{
  "encoder_norm": "layernorm",
  "encoder_fused_qkv": true,
  "encoder_wave_strides": [5, 4, 4, 2],
  "encoder_positions": "relative_bias",
  "decoder_padding_mode": "replicate",
  "decoder_widths": [16, 32, 64, 128, 128, 128],
  "codebook_size": 512,
  "lr_schedule": "linear"
}
Rows from block 11 of the decoder of a small waveform VQ-VAE, named by matrix and row number. Rows with one number belong to one channel. Each number is 500 + 25 x the weight over its row's rms, rounded and kept within 0 to 999. All counts start at 0. Numbers have three digits each.
Before each channel's rows are labels from the 100 clips, of 14976, where the channel reaches its highest value: "top examples" is what is common among them; "loudest band" is the band of the loudest frequency at the time of the peak. Only what is clearly more common there than usual is listed. The data: two synthetic voices taking turns or overlapping, over music, noise or silence. In brackets: how many of the 100.
# convs0: first width-7 conv (decoder.decb.3.0.convs.0.weight, 32x32x7, each kernel summed), inputs 0-31
# convs1: second width-7 conv (decoder.decb.3.0.convs.1.weight, 32x32x7, transposed, each kernel summed), outputs 0-31

top examples: background: none (62); second voice: none (50)
loudest band: 500 to 1000 Hz (57)
convs0.11:555511505506474478497463452465539512499514508495514508539500526534509488533506499473498501507556
convs1.11:453486522472505492510495511482539506480536474511490532496500475538482547528552504508534498491531

top examples: background: none (61); second voice: none (45)
loudest band: 500 to 1000 Hz (55)
convs0.7:521531517510528528473504470504506413504509505485513515505495519519478483548525468495480511504523
convs1.7:475518498472491498509489524491477464484497454478468510489515469506492564512501523466552534489507

top examples: background: none (62); second voice: none (45)
loudest band: 500 to 1000 Hz (61)
convs0.9:520500509485508564495511473489524460481475527514472502505497519516464457543506550498515515504474
convs1.9:467490513491463512474469501488526509485467473510474516475459490523496554523500471511483473491554

top examples: second voice: none (43)
loudest band: 500 to 1000 Hz (50)
convs0.15:486486464493497478496470434454525570490510520487524508487488521530493477495479485494519498506507
convs1.15:506466534494505469511495526482488465491515475521519462500496433498518510531547491523522486466523

top examples: second voice: none (52)
loudest band: 500 to 1000 Hz (50)
convs0.6:529490468494423486503535473511506513504526521461531501539486505475468494474474497506519517497476
convs1.6:484459547500469443490491498503510513488537487475516536507516492510456509488520519480492534527461

top examples: second voice: none (52)
loudest band: 500 to 1000 Hz (53)
convs0.13:511476486514476526505479534488533581483555496480519504500526513510490521520525521512522514491485
convs1.13:464442538490490462509468543466475509480478478512512518502479469504501510500526496515479475480538

top examples: music (62); clipping (27)
loudest band: 500 to 1000 Hz (57)
convs0.30:520533519526533502460477491517473446468458482509472479491525511485491469510507473516475508488457
convs1.30:485540521483514562498496468504507498494510467499473463486503518479511525527487530468542547501479

top examples: background: none (66); second voice: none (42)
loudest band: 500 to 1000 Hz (58)
convs0.14:542485451482518483503513502455531522515556536504488484505525509490558493518481529488502504497492
convs1.14:490426544510486466492492499479518531496472505507497513502490452506468491484553490505482471504501